Weights of a small sound classifier.
Model: 11.3M parameters, log mel input, arch transformer, norm layernorm, activation gelu, moe top_k, layers 8, width 192.
Rows from block 5 of a small sound classifier, named by matrix and row number. Rows with one number within an expert belong to one neuron, the router's apart. Each number is 200 + 20 x the weight over its row's rms, rounded and kept within 0 to 999. All counts start at 0.
Before each expert's rows are labels from the 100 clips, of 14848, where the router gives the expert most weight on average: "responds to" is what is common among them. Only what is clearly more common there than usual is listed. The data: synthesised imitations of 52 everyday sounds, one a clip.
# router: router (model.blocks.5.mlp.router.weight, 32x192), inputs 0-191
# up: expert up (model.blocks.5.mlp.up, 32x192x192), inputs 0-191
# down: expert down (model.blocks.5.mlp.down, 32x192x192, transposed), outputs 0-191

# expert 25
responds to: machines and effects; laser zap
router.25,201,196,182,232,192,226,194,164,179,202,223,202,175,190,206,211,223,215,231,180,219,167,226,180,163,198,188,183,171,189,195,182,176,190,176,189,191,218,240,212,181,188,214,184,204,192,193,184,208,180,204,212,171,200,188,242,207,173,234,183,190,197,199,207,200,187,205,217,178,228,207,232,163,216,197,194,221,220,245,192,225,186,186,221,180,195,237,145,203,233,210,203,185,208,188,226,179,176,216,229,199,180,197,185,215,186,187,185,178,172,174,207,229,218,201,198,170,246,198,179,220,214,195,200,198,217,161,211,222,235,187,211,179,219,208,190,190,223,201,214,204,221,208,197,196,209,183,214,197,223,205,214,190,167,204,170,221,219,232,203,216,195,222,237,195,237,166,181,171,193,222,190,180,192,175,217,214,229,225,196,183,206,187,187,154,202,231,221,207,179,189,222
up.0,189,195,203,178,232,215,206,197,202,194,165,179,214,224,217,203,215,217,165,226,185,223,209,205,223,186,251,219,208,233,221,223,214,214,184,197,188,165,168,225,222,209,194,199,180,179,213,193,221,193,204,210,208,203,186,188,198,217,194,205,187,203,216,200,184,209,195,200,259,183,210,186,225,206,168,220,192,209,158,200,214,207,206,150,209,183,173,234,203,192,186,187,226,194,166,190,161,234,183,205,205,178,183,233,215,210,217,183,210,224,199,210,161,178,195,206,254,173,207,199,172,201,187,189,206,186,200,174,223,157,233,192,222,204,177,221,188,213,180,149,244,197,184,208,224,184,208,198,225,208,202,207,215,215,200,191,204,195,230,163,195,193,182,178,203,171,188,204,200,178,168,187,201,220,190,181,195,192,183,221,224,202,211,221,237,212,225,190,182,167,201,179
down.0,162,182,230,153,189,217,212,243,225,194,174,186,237,228,239,175,233,203,181,205,174,196,162,182,203,198,227,201,188,215,168,197,191,201,183,187,207,194,167,194,207,206,208,217,177,197,194,189,218,226,219,207,226,229,171,195,190,162,231,216,206,195,172,202,182,188,179,233,203,216,216,200,227,224,171,180,220,173,175,210,236,198,180,196,202,187,218,227,185,200,185,216,199,207,194,236,167,214,185,228,189,189,210,168,183,211,220,211,188,190,183,198,184,207,214,207,222,196,162,201,198,205,222,204,200,190,222,253,204,182,185,196,192,198,171,182,214,203,195,186,199,187,179,180,208,174,226,209,212,177,221,192,194,205,256,171,201,160,212,205,221,237,181,199,208,198,230,224,207,186,191,205,221,209,230,188,208,206,206,187,251,198,223,202,161,223,192,183,220,198,195,209
up.1,213,223,206,208,216,187,202,207,207,204,235,203,204,194,181,239,186,241,203,181,214,195,244,199,161,216,242,211,162,197,173,221,182,225,212,229,188,201,209,165,194,182,190,213,181,194,217,184,179,195,197,222,224,194,176,166,172,238,185,195,205,219,165,169,212,189,225,181,217,209,142,198,206,180,220,184,186,207,195,218,226,217,205,226,196,196,189,195,186,175,188,204,208,180,209,207,188,208,201,205,176,211,189,185,210,222,191,193,214,189,183,200,209,181,194,194,225,171,248,207,205,173,201,184,183,149,176,186,211,210,198,205,207,186,207,238,176,152,183,181,218,223,191,206,234,239,216,180,178,213,226,170,199,189,210,196,169,227,204,213,229,219,195,178,185,210,210,206,224,182,190,169,196,202,164,184,185,185,165,212,173,220,207,201,247,219,199,226,176,198,190,200
down.1,204,194,203,202,201,178,203,178,210,216,205,231,173,219,184,206,193,222,196,203,197,175,198,230,219,211,231,189,205,147,194,182,173,197,221,206,201,156,194,170,204,214,190,162,170,216,169,186,174,195,178,225,192,228,238,197,212,175,219,190,169,194,221,182,207,266,198,214,227,235,172,198,229,205,215,226,179,219,211,188,178,178,186,196,223,229,208,198,218,169,146,176,193,203,177,201,175,197,181,196,221,227,189,233,224,172,215,197,242,191,204,173,213,225,198,215,194,201,196,171,213,171,187,195,189,179,200,236,215,214,223,172,211,202,177,214,199,183,217,196,190,212,193,172,227,182,183,197,202,191,185,199,207,200,208,208,239,214,186,172,230,177,186,228,200,215,201,218,204,226,186,202,187,231,181,218,183,174,199,187,218,177,226,190,214,193,237,224,211,209,199,170
up.2,222,250,210,188,210,178,207,228,205,217,189,221,185,182,181,199,150,189,197,184,232,198,225,238,186,207,214,197,219,189,210,209,177,238,199,200,181,209,201,183,200,199,184,199,197,243,209,195,190,215,224,216,211,205,210,150,201,195,213,192,203,219,191,173,245,212,163,217,204,210,184,229,255,179,196,224,142,168,162,235,163,212,189,197,231,183,199,198,199,144,166,214,237,196,201,217,199,205,178,199,192,203,180,219,188,198,179,212,203,207,204,172,206,200,196,217,192,184,199,216,223,181,189,201,209,172,208,181,208,186,225,180,211,200,180,222,190,157,169,192,241,216,190,180,202,227,195,203,205,212,179,186,200,206,197,212,211,208,197,200,200,218,137,177,197,187,202,187,228,217,226,191,198,189,174,213,208,200,212,222,213,163,205,202,215,217,181,227,198,195,185,210
down.2,201,239,234,186,154,182,234,228,155,176,223,169,204,179,218,156,178,199,170,170,224,190,225,208,221,190,234,176,192,224,219,176,227,178,196,198,169,226,173,188,189,227,187,208,178,217,211,196,189,207,201,204,221,230,202,168,158,185,218,208,204,189,218,200,230,228,183,179,219,184,195,217,196,232,198,196,206,217,187,208,184,200,202,220,210,205,181,196,236,184,191,195,217,207,249,220,247,196,191,161,198,216,172,211,196,180,209,195,188,206,184,190,209,227,186,182,220,187,193,222,224,183,187,172,232,211,224,206,223,186,209,177,233,168,181,219,187,188,195,203,201,181,190,215,211,178,235,211,181,194,178,201,222,225,176,165,197,222,194,225,218,203,200,165,197,193,170,224,172,202,182,178,209,200,202,179,207,198,195,219,195,199,222,207,224,189,174,194,172,207,188,178
up.3,218,223,162,215,215,215,209,201,226,222,167,213,192,195,185,213,212,172,207,213,208,217,206,174,177,206,211,239,216,193,211,228,188,183,186,175,193,179,188,208,191,182,184,207,211,225,234,171,195,204,225,224,201,192,201,211,182,203,184,221,168,184,161,171,197,183,230,195,235,197,144,223,188,205,207,195,182,191,178,210,213,195,172,185,189,166,187,206,182,191,205,223,224,170,201,231,204,184,172,222,194,210,197,202,188,206,166,207,228,222,192,231,205,183,213,221,200,190,212,199,160,173,179,225,185,199,190,234,211,176,192,200,238,220,173,190,190,178,198,148,247,184,182,199,174,236,191,161,231,188,215,217,198,199,144,226,219,218,194,176,202,199,195,204,198,229,204,194,238,187,182,220,205,199,200,225,199,187,172,201,229,199,197,234,199,180,194,211,179,169,198,207
down.3,183,187,165,205,220,217,205,209,199,198,187,204,184,186,199,208,205,232,212,146,201,207,225,225,236,164,209,203,215,182,239,190,207,210,196,195,197,197,198,193,174,205,183,187,177,176,212,211,247,164,195,188,187,222,209,195,205,206,222,203,191,219,192,244,196,170,175,148,223,207,219,202,190,212,191,204,198,254,218,205,176,219,213,166,227,215,217,211,219,169,228,225,180,207,215,223,182,150,209,218,217,201,253,242,177,192,182,213,190,223,199,244,205,186,194,219,170,191,214,189,195,219,189,201,201,194,169,220,201,201,207,184,193,210,174,199,175,191,200,235,191,219,245,213,212,198,186,194,154,189,181,215,208,212,202,175,184,211,186,199,188,167,205,222,210,183,194,224,179,200,189,214,203,192,215,180,180,215,189,221,204,183,202,154,199,187,191,213,221,189,178,161

# expert 16
responds to: household; glass breaking
router.16,231,212,197,195,230,193,181,225,174,218,145,201,203,203,216,171,166,190,184,182,226,184,182,212,176,171,187,200,206,200,194,218,175,231,203,221,238,227,182,177,172,181,203,181,179,215,240,173,211,219,200,208,234,207,207,195,195,218,207,237,224,192,205,173,202,172,210,218,225,197,166,200,202,189,183,210,200,179,203,202,170,231,201,185,191,185,184,231,231,172,216,216,224,204,209,190,229,192,180,188,215,234,204,196,172,190,222,204,233,191,207,163,190,178,211,231,200,183,201,245,177,210,202,184,189,216,231,199,191,179,216,214,210,231,209,195,192,162,202,166,191,188,178,198,164,161,153,223,200,209,200,202,186,192,187,215,223,178,195,171,197,217,172,218,217,198,168,181,184,211,211,206,192,212,218,193,232,167,216,208,230,227,201,221,193,171,191,167,199,189,217,214
up.0,234,198,244,209,168,182,206,197,211,213,199,230,206,203,208,200,173,197,193,208,218,205,206,179,168,237,163,184,229,152,198,163,189,159,193,187,197,219,212,214,193,206,180,203,215,223,194,206,186,186,210,166,169,227,201,226,172,189,206,183,199,186,220,215,231,207,209,186,209,203,187,196,198,203,208,181,201,203,185,207,190,223,246,153,206,188,184,206,221,214,203,210,183,198,228,173,209,156,185,260,199,173,202,217,204,206,232,189,198,193,206,227,241,187,179,202,212,192,207,188,171,202,170,227,169,216,226,170,204,227,188,222,200,196,222,221,179,201,206,192,200,201,240,186,180,199,205,207,180,200,155,176,220,191,179,192,222,195,178,210,247,158,200,215,219,222,206,203,197,207,194,201,169,194,212,187,217,180,171,186,182,191,191,215,190,181,197,233,150,204,185,210
down.0,185,160,181,211,203,177,214,197,167,205,199,192,172,206,190,185,191,195,209,184,204,192,214,214,221,185,224,185,187,219,188,260,181,202,162,209,194,181,196,205,193,203,215,166,208,237,203,206,196,199,210,171,208,191,229,170,214,178,184,207,224,164,216,190,211,210,206,217,181,208,186,220,252,177,180,216,185,187,189,195,182,205,199,199,202,194,175,189,215,202,238,186,219,221,169,220,207,185,208,144,240,205,193,238,171,189,187,238,221,233,179,156,188,211,201,194,164,210,190,192,183,196,187,199,226,169,197,222,208,212,185,153,210,198,186,202,209,203,223,206,194,223,214,179,188,219,207,193,233,163,208,232,206,221,199,210,232,180,209,187,192,235,192,209,201,207,200,208,205,174,200,172,230,198,189,253,188,227,236,248,202,170,191,201,205,224,194,186,200,212,193,190
up.1,191,215,210,212,182,189,203,181,213,215,213,207,191,219,190,222,205,176,184,208,202,249,200,187,234,211,162,210,183,223,230,204,253,205,226,201,189,171,179,211,200,225,208,221,265,184,185,212,176,172,191,152,197,195,164,187,234,207,195,180,199,195,201,200,208,196,195,172,197,187,227,199,204,207,245,165,175,209,177,215,207,164,211,214,184,186,205,160,192,201,173,183,191,204,199,191,203,201,207,199,164,203,203,190,231,232,186,181,199,190,208,225,213,209,207,147,224,216,184,179,237,213,220,182,184,176,192,191,208,203,196,183,212,194,236,199,199,216,221,217,230,214,142,199,218,209,195,185,216,185,204,227,221,204,180,194,179,230,190,239,213,229,228,172,201,175,229,211,215,192,194,207,213,222,178,182,185,194,185,199,168,190,168,171,203,201,186,213,222,195,186,204
down.1,209,241,210,166,160,178,214,209,165,213,185,245,217,217,219,224,203,202,226,223,156,175,205,195,202,184,199,209,172,206,192,209,233,199,173,166,204,209,188,190,196,183,198,208,195,184,206,195,213,230,210,195,185,208,183,206,169,171,195,197,174,220,198,210,199,189,209,198,222,198,222,187,202,191,214,182,222,193,194,225,198,219,172,198,200,159,178,230,206,234,209,172,176,189,233,199,199,201,205,219,225,195,190,160,188,190,212,207,193,155,195,195,178,248,147,192,238,171,210,204,194,201,241,211,199,214,221,188,180,206,211,214,190,221,187,201,247,216,184,189,200,167,215,231,228,171,226,174,212,183,234,192,194,221,195,215,191,198,185,230,214,169,236,217,172,196,203,207,222,182,221,198,198,167,236,166,198,199,191,211,215,220,216,193,208,218,183,200,213,190,232,180
up.2,194,180,179,208,200,230,233,179,221,203,183,236,217,230,213,226,250,212,179,231,138,184,184,225,209,191,211,188,185,193,191,228,181,200,200,198,192,200,237,230,212,188,183,173,225,178,211,189,200,186,195,170,136,183,215,226,204,199,208,151,220,174,196,236,176,183,214,210,183,201,225,178,184,190,173,180,223,223,209,228,214,183,185,174,211,170,214,202,231,217,220,186,207,189,210,189,162,168,206,188,188,201,227,181,207,182,183,209,184,208,194,193,220,215,172,201,221,217,220,190,190,165,193,176,194,204,215,222,182,217,206,218,212,195,204,169,196,206,245,258,227,210,177,198,191,189,183,183,210,220,232,208,200,180,198,188,194,179,192,218,195,192,209,208,188,211,177,165,198,203,203,198,207,198,215,214,197,193,206,236,195,213,214,180,217,182,197,178,227,174,212,173
down.2,165,184,194,235,215,208,217,181,213,219,197,221,199,200,197,214,223,217,194,208,184,212,252,195,233,197,153,188,217,207,177,198,185,199,206,192,208,211,186,218,198,180,183,231,216,179,187,234,186,212,199,186,183,229,183,207,215,218,188,180,189,224,201,227,180,197,242,181,182,256,220,228,180,225,209,141,234,203,199,191,201,235,205,208,176,197,193,169,213,203,199,186,193,175,222,221,183,190,233,225,216,200,236,221,173,212,194,199,201,201,178,215,217,205,211,183,176,185,204,185,209,176,191,174,200,168,182,199,182,180,221,188,175,175,237,190,192,212,193,190,188,216,207,192,201,192,210,185,185,197,219,215,220,162,232,174,164,210,183,246,191,167,193,190,227,191,196,192,192,210,214,213,209,177,211,182,176,168,185,226,192,245,167,165,179,193,207,199,239,203,199,203
up.3,263,246,228,204,201,175,165,213,195,193,189,211,198,211,212,179,178,207,212,199,214,162,202,202,157,203,205,196,191,174,178,186,174,209,192,177,199,221,249,181,189,193,157,203,179,232,227,178,224,216,223,202,214,212,226,186,193,174,203,224,205,159,221,205,204,197,198,214,185,198,186,191,209,177,196,221,164,189,209,231,196,227,186,182,205,201,176,196,214,184,219,206,207,210,188,188,230,185,182,210,194,236,199,225,177,188,202,173,208,199,236,185,195,196,203,207,163,212,203,225,169,178,189,235,189,241,227,191,200,215,222,225,197,198,197,213,199,192,183,167,185,189,236,164,178,182,186,218,206,210,187,167,185,175,198,195,240,178,193,175,228,186,175,216,209,238,183,186,211,207,209,196,172,216,193,204,228,196,215,199,210,202,243,188,181,196,211,176,161,206,219,224
down.3,221,185,189,195,205,165,207,219,169,190,207,188,181,195,194,182,173,178,223,195,187,161,194,250,214,206,233,195,187,195,192,203,181,208,183,239,187,164,194,184,203,196,220,179,181,210,189,167,221,187,229,194,217,193,239,177,212,166,200,211,192,145,225,195,185,246,191,248,203,202,173,195,230,178,180,234,155,194,208,199,203,188,191,203,200,215,204,194,206,186,227,183,184,219,187,204,195,206,209,148,240,235,195,222,204,192,194,227,234,206,224,152,181,210,209,204,171,193,181,202,200,210,215,193,219,228,194,208,210,184,227,196,228,191,188,199,219,226,203,197,199,194,210,187,194,192,199,206,207,203,197,198,190,223,198,233,233,208,196,176,210,221,180,221,196,189,200,219,211,192,194,189,202,234,189,199,208,231,241,223,206,141,242,197,193,225,195,174,175,214,195,197

# expert 24
responds to: animals; bird chirping
router.24,183,232,193,210,216,192,190,233,190,203,204,216,193,177,218,186,188,200,180,208,189,201,174,219,204,196,169,218,197,195,194,183,233,189,223,182,242,189,231,196,191,206,226,169,167,200,205,209,203,209,179,237,224,165,159,214,193,191,231,205,169,200,188,188,220,191,201,182,193,203,186,233,164,206,201,181,192,211,222,168,223,228,203,196,197,220,180,205,197,180,205,199,168,202,177,197,235,201,194,225,214,194,206,199,189,223,207,212,167,184,228,224,182,159,223,219,187,199,194,196,238,193,228,224,232,212,178,158,177,174,206,235,211,216,176,166,196,198,189,186,192,188,199,234,180,225,206,206,154,196,183,233,183,195,210,224,206,208,171,205,200,224,241,219,208,179,201,223,226,192,208,223,214,217,199,163,224,183,192,212,216,170,195,199,186,179,160,215,196,147,207,232
up.0,186,215,185,207,211,221,191,224,187,192,197,176,199,176,201,206,186,183,198,210,171,192,184,233,210,194,185,186,188,180,201,189,238,236,195,202,221,201,239,187,188,225,215,209,195,196,207,227,198,219,204,214,204,165,175,195,223,190,229,198,194,204,189,212,212,218,191,197,198,216,197,232,187,170,202,180,170,170,182,191,199,226,164,199,235,232,196,188,200,185,196,208,201,219,184,190,223,213,201,175,241,198,235,222,183,205,227,227,174,202,218,202,168,171,188,180,195,189,183,189,232,201,202,208,209,182,162,168,202,153,194,223,207,199,167,175,253,224,169,208,200,185,237,222,192,212,198,222,146,199,193,216,215,234,212,205,223,209,180,234,196,247,214,211,203,175,226,206,207,186,219,229,200,173,200,176,216,205,201,203,235,195,211,211,212,178,161,186,169,182,236,231
down.0,234,206,210,234,170,178,235,183,177,205,209,195,172,192,213,226,203,166,178,208,194,235,187,192,217,187,176,218,186,232,174,203,202,175,201,182,219,180,191,221,184,226,153,195,197,196,167,241,194,230,205,206,183,184,172,203,183,188,222,197,196,217,198,188,224,187,204,173,193,182,205,196,171,221,216,154,224,225,214,179,186,177,191,224,190,210,223,188,214,218,201,205,190,188,202,194,205,166,197,188,230,233,202,191,169,208,218,224,221,184,212,240,208,184,189,170,224,204,208,189,234,173,213,178,221,151,197,214,194,211,200,236,218,218,228,182,204,203,194,219,188,204,185,214,224,197,239,191,187,184,202,183,207,207,169,201,186,231,169,238,201,207,212,218,190,176,231,226,179,209,222,214,226,215,205,186,214,179,184,238,160,212,194,192,164,211,190,180,237,218,195,215
up.1,203,203,199,190,229,219,181,197,190,171,223,195,201,201,197,216,205,235,245,213,191,182,247,200,193,229,223,218,185,203,177,200,228,200,208,200,174,161,220,226,213,177,170,202,191,179,217,156,225,195,222,210,205,180,200,224,199,230,192,202,182,188,207,193,160,216,221,185,204,167,228,194,185,187,199,185,157,187,198,209,230,214,181,228,229,185,180,180,166,185,197,194,197,188,155,139,199,227,191,226,230,176,181,211,228,196,168,231,203,195,206,202,156,212,226,193,202,178,194,209,182,208,207,217,222,195,158,172,190,153,225,234,204,215,171,191,200,192,182,192,203,211,217,218,216,204,205,211,211,182,175,208,211,172,208,197,212,202,187,188,199,167,210,216,203,173,234,208,230,171,193,198,190,181,197,188,208,203,205,190,223,173,224,229,234,210,203,211,200,172,202,202
down.1,191,170,215,218,197,216,234,197,203,194,212,194,177,184,209,224,204,208,197,191,180,210,207,213,219,190,178,177,244,217,172,191,186,186,213,213,217,212,197,185,169,204,195,188,198,205,154,226,223,205,228,192,204,168,191,191,171,197,203,193,225,220,209,179,233,183,211,192,187,184,244,218,167,208,214,174,233,195,201,167,231,203,238,234,167,224,239,183,217,196,181,208,198,198,246,219,182,197,213,191,196,211,205,206,171,199,202,162,203,167,195,231,204,196,197,206,205,222,223,218,219,187,188,153,201,165,214,257,189,230,202,196,198,169,235,212,194,191,185,216,162,197,223,215,222,195,217,211,180,210,178,197,219,163,223,162,216,205,215,213,206,230,198,161,217,178,188,203,187,193,202,195,211,190,196,174,198,187,207,200,164,208,184,183,169,207,200,183,222,184,154,196
up.2,191,192,196,170,202,189,226,187,206,232,186,173,236,196,199,212,202,192,208,223,209,195,189,190,202,196,210,200,187,201,205,216,197,196,196,223,200,198,170,235,213,238,179,178,222,191,205,225,180,204,201,195,193,212,209,169,198,223,165,188,216,237,193,221,211,182,202,194,200,194,206,199,207,163,145,220,199,177,198,205,202,188,174,234,216,184,235,200,195,215,181,195,228,221,205,247,201,230,203,166,231,172,152,215,190,155,210,209,208,209,189,193,192,200,213,177,218,203,189,215,201,172,177,177,213,162,164,194,199,173,173,217,196,198,219,212,187,223,184,204,219,223,214,187,205,231,219,189,225,194,218,199,185,230,207,196,168,183,243,222,172,205,171,196,210,211,175,173,203,191,203,192,172,190,223,229,184,179,208,223,177,189,205,227,222,191,261,185,224,242,241,188
down.2,197,208,185,207,228,181,222,189,210,179,202,188,201,195,165,178,202,201,241,146,204,203,199,204,210,230,166,183,205,181,203,215,196,209,199,193,196,220,177,197,182,182,184,191,217,220,207,214,224,187,201,192,189,162,197,200,193,238,205,196,208,230,221,187,228,171,206,169,167,200,195,183,203,177,224,192,203,201,211,178,197,228,191,209,245,185,188,179,174,191,246,203,219,214,227,214,233,213,247,194,195,215,214,240,203,208,157,188,201,202,171,192,184,209,210,183,197,200,218,219,175,186,136,233,211,203,186,183,211,240,163,192,176,201,202,187,202,221,240,191,207,209,227,210,189,235,194,195,229,171,166,211,221,212,160,211,198,217,205,196,185,230,195,196,204,224,209,182,233,203,206,170,238,209,199,206,169,220,188,211,164,218,174,205,189,192,181,203,204,227,180,212
up.3,229,175,193,174,216,186,198,201,197,204,147,190,191,220,235,186,169,222,202,204,202,174,225,199,178,205,220,176,195,220,181,201,144,197,176,205,193,189,208,211,177,160,166,164,187,216,232,183,238,189,224,189,193,214,223,207,212,189,190,219,217,186,212,190,200,203,185,238,174,186,170,194,230,203,135,218,193,204,187,236,186,203,216,190,206,166,213,234,225,200,230,197,200,193,207,218,178,194,205,209,201,186,202,211,191,173,188,183,212,189,219,180,190,219,204,233,208,196,180,239,147,195,193,229,186,229,238,188,190,221,200,204,213,217,195,215,186,211,205,189,197,203,200,174,195,168,184,209,242,213,193,202,161,196,207,215,228,167,193,181,220,206,175,222,193,196,190,161,192,212,197,208,173,237,236,224,209,165,219,208,197,189,203,211,207,172,206,182,193,207,197,196
down.3,214,208,201,212,216,208,225,205,201,201,183,194,187,219,223,203,195,192,196,210,220,164,204,234,190,174,210,176,217,223,183,220,151,196,205,219,207,185,225,182,202,176,210,154,169,207,184,177,200,189,195,196,203,186,225,199,210,183,201,225,199,183,201,195,182,213,210,230,185,228,175,193,240,196,161,228,217,199,222,206,203,200,209,197,189,208,192,196,246,166,203,203,221,212,223,197,172,197,201,161,232,196,183,200,169,202,196,204,227,225,222,156,178,202,193,228,192,203,182,219,200,227,214,161,212,196,196,210,193,189,194,194,219,174,197,191,196,202,196,200,177,221,202,156,192,170,209,188,179,234,229,226,169,204,248,224,231,197,208,170,223,226,168,210,186,207,206,177,190,214,226,193,176,227,185,226,209,182,248,263,188,178,223,189,194,210,215,167,183,203,207,178

# expert 30
responds to: beeping; water drop
router.30,185,199,182,206,227,237,210,183,227,205,249,196,173,193,206,209,219,231,210,197,208,191,214,182,204,188,203,211,219,186,207,223,184,168,204,200,180,192,232,190,185,214,181,187,196,227,197,183,199,168,209,209,157,213,200,220,187,200,237,177,189,170,192,242,204,162,219,225,177,170,236,237,148,204,202,212,205,213,244,174,229,193,183,240,188,218,188,190,152,227,204,185,189,218,166,209,204,165,216,208,198,220,218,186,187,203,198,178,180,193,193,188,195,220,199,196,180,217,197,162,229,218,197,192,194,220,201,231,198,212,200,183,186,204,222,201,202,242,204,221,210,215,228,166,195,234,206,192,199,188,176,214,196,172,207,184,193,224,199,164,201,219,228,218,196,240,198,164,176,193,240,185,179,185,183,216,208,222,217,202,179,169,189,196,179,210,214,214,222,219,202,213
up.0,218,160,200,222,180,190,236,207,191,207,230,223,191,223,204,163,215,197,193,167,202,214,212,178,209,221,223,215,249,203,201,228,182,179,202,193,184,158,222,205,207,209,220,185,218,205,228,244,162,181,173,198,180,186,223,177,189,179,191,177,194,181,202,168,230,199,189,198,194,198,163,226,211,169,216,219,154,196,215,188,171,173,210,238,199,206,221,188,161,185,182,206,220,193,176,229,168,191,194,202,221,169,193,221,240,208,186,192,205,176,203,196,217,205,201,206,208,216,203,166,220,180,196,181,225,172,239,196,183,197,191,185,204,172,199,251,163,174,234,220,219,228,208,183,183,220,185,190,211,183,175,196,202,193,183,233,206,190,203,233,195,211,194,198,162,186,192,214,208,206,171,205,210,207,182,203,181,193,210,235,180,201,206,208,200,218,186,210,200,210,222,229
down.0,187,177,214,184,188,185,216,217,182,224,221,216,195,192,240,214,178,204,169,211,185,185,213,159,202,204,227,189,213,202,220,217,169,185,194,187,170,193,197,182,192,207,212,192,200,201,177,215,200,202,156,178,201,195,216,171,209,172,221,189,203,254,174,185,199,240,226,170,211,187,181,206,201,226,217,205,212,239,229,197,206,177,198,212,207,217,222,238,214,211,186,197,251,187,213,196,186,196,231,185,194,212,198,242,192,192,191,171,213,226,222,194,223,208,189,208,209,217,213,218,171,166,166,191,208,175,220,181,199,232,157,191,187,189,185,244,138,194,199,189,192,217,216,194,238,194,201,177,185,211,196,175,205,184,168,243,228,203,222,220,217,195,208,201,192,214,164,173,219,200,195,222,204,228,192,177,205,160,186,187,200,184,201,223,219,192,217,216,193,191,193,176
up.1,232,182,243,188,212,158,223,199,208,202,168,187,195,200,187,173,188,172,184,190,206,200,178,247,199,213,179,232,211,222,222,199,176,202,204,208,205,169,185,206,191,198,209,196,213,226,194,226,185,204,218,191,221,201,198,163,233,203,194,240,240,183,183,166,205,186,214,210,182,218,168,232,211,199,190,206,150,149,171,180,189,202,221,201,208,193,190,208,187,179,199,195,199,175,188,211,205,206,212,180,151,203,210,201,183,214,238,204,221,176,221,172,206,196,214,206,186,217,186,215,246,196,212,211,209,180,193,206,144,179,188,181,182,214,227,237,182,184,235,188,200,217,206,186,198,195,210,215,191,171,200,245,196,222,217,221,237,179,186,208,222,205,187,201,219,208,203,207,198,221,188,230,206,242,203,202,207,173,212,209,182,203,214,228,181,202,166,177,213,191,222,235
down.1,171,191,196,212,204,190,177,217,194,216,204,205,191,182,240,187,185,207,186,245,183,190,191,197,182,175,232,197,206,210,228,222,174,187,196,186,204,213,222,206,203,190,188,207,187,216,216,195,212,192,174,186,212,197,202,184,226,169,224,173,191,213,194,209,217,225,205,186,218,202,196,217,176,225,191,190,209,254,236,228,225,209,194,163,177,206,214,226,225,208,198,235,224,188,199,201,214,165,220,166,213,198,236,226,161,202,183,208,187,236,198,196,203,158,186,183,165,207,198,235,200,183,208,210,202,186,219,220,185,206,204,192,166,189,204,208,197,201,196,233,164,175,187,203,209,168,200,193,173,226,199,200,204,178,185,216,232,194,189,218,231,190,203,157,210,203,158,218,160,190,225,216,199,225,201,173,222,145,177,177,231,210,221,200,199,194,218,220,198,143,194,189
up.2,196,249,181,195,222,194,208,214,242,219,195,198,223,204,197,201,185,203,181,227,186,220,208,216,219,229,195,242,208,225,202,191,202,232,226,201,199,184,232,192,189,170,202,202,217,175,191,177,191,212,207,201,189,198,196,201,190,197,179,187,213,196,198,211,209,202,171,197,199,173,183,200,187,174,181,173,171,187,194,264,236,206,155,211,193,165,189,197,201,196,172,177,208,185,210,214,198,230,208,217,178,188,194,210,228,226,179,183,194,167,219,201,191,217,176,162,239,204,192,226,215,191,244,171,196,193,187,184,202,178,213,191,237,186,201,222,198,191,153,224,220,216,172,197,207,220,222,175,188,218,220,173,189,190,186,192,194,192,205,233,232,224,193,174,174,188,192,188,225,215,208,187,164,154,167,170,197,182,216,194,187,176,197,207,222,200,164,223,199,187,240,221
down.2,184,184,250,221,195,199,221,176,222,210,186,232,211,189,195,215,201,218,183,213,181,185,186,151,190,187,183,189,208,212,164,249,194,168,224,159,199,224,219,162,190,191,214,191,209,230,195,173,182,179,190,214,236,239,180,195,185,187,156,192,213,213,184,210,205,210,204,186,201,204,217,200,189,226,204,186,171,220,214,236,207,186,223,180,190,222,204,205,210,198,166,225,210,225,193,222,194,237,196,179,181,190,173,201,199,185,202,184,183,192,190,211,211,183,205,214,173,179,208,200,215,184,213,201,198,175,199,195,193,237,199,213,233,172,214,212,171,196,226,194,178,223,200,146,206,196,237,209,192,230,189,196,175,140,204,198,198,222,188,191,226,212,170,183,247,214,172,177,195,223,182,209,171,233,199,199,222,179,223,213,192,186,210,194,236,189,211,183,206,188,187,194
up.3,176,208,229,211,200,191,174,192,197,231,189,179,234,211,196,198,196,180,151,214,183,210,172,216,203,223,197,215,174,203,217,178,198,194,200,201,226,215,180,192,217,211,214,210,216,188,152,198,220,238,184,215,199,210,190,224,211,211,199,216,165,192,206,201,208,189,223,200,224,218,187,180,204,203,180,198,210,210,178,203,173,181,226,179,216,225,198,204,187,210,163,184,185,180,231,176,180,237,186,187,188,198,170,181,214,189,235,230,196,191,251,199,218,211,250,207,214,217,170,177,180,206,200,188,187,177,179,173,211,188,219,207,217,190,211,208,164,201,192,198,231,199,140,205,219,212,215,217,214,192,198,215,177,251,202,190,177,182,203,239,197,160,189,203,223,183,186,188,202,196,183,216,204,206,207,173,196,170,175,229,238,221,200,227,244,204,218,203,218,170,192,165
down.3,200,231,220,203,147,185,169,205,205,207,169,181,220,192,206,176,186,210,187,230,245,178,219,207,192,220,196,172,195,169,223,164,185,178,186,159,200,219,229,182,238,177,191,236,177,231,187,180,211,194,189,193,202,213,218,203,173,203,203,196,199,179,230,224,177,189,190,181,227,196,171,188,193,193,182,212,206,210,206,237,204,196,207,136,217,193,207,223,195,194,199,220,201,212,223,203,203,204,192,213,189,187,213,183,204,196,197,227,178,215,201,236,234,191,172,215,187,199,194,228,171,192,218,225,226,207,220,199,213,218,199,177,194,195,202,203,202,226,197,193,179,211,180,146,219,194,194,213,179,229,251,200,197,222,173,195,205,209,205,189,223,160,198,206,155,194,189,214,217,196,183,157,170,193,241,196,204,202,179,185,218,231,201,184,213,216,209,233,178,184,200,181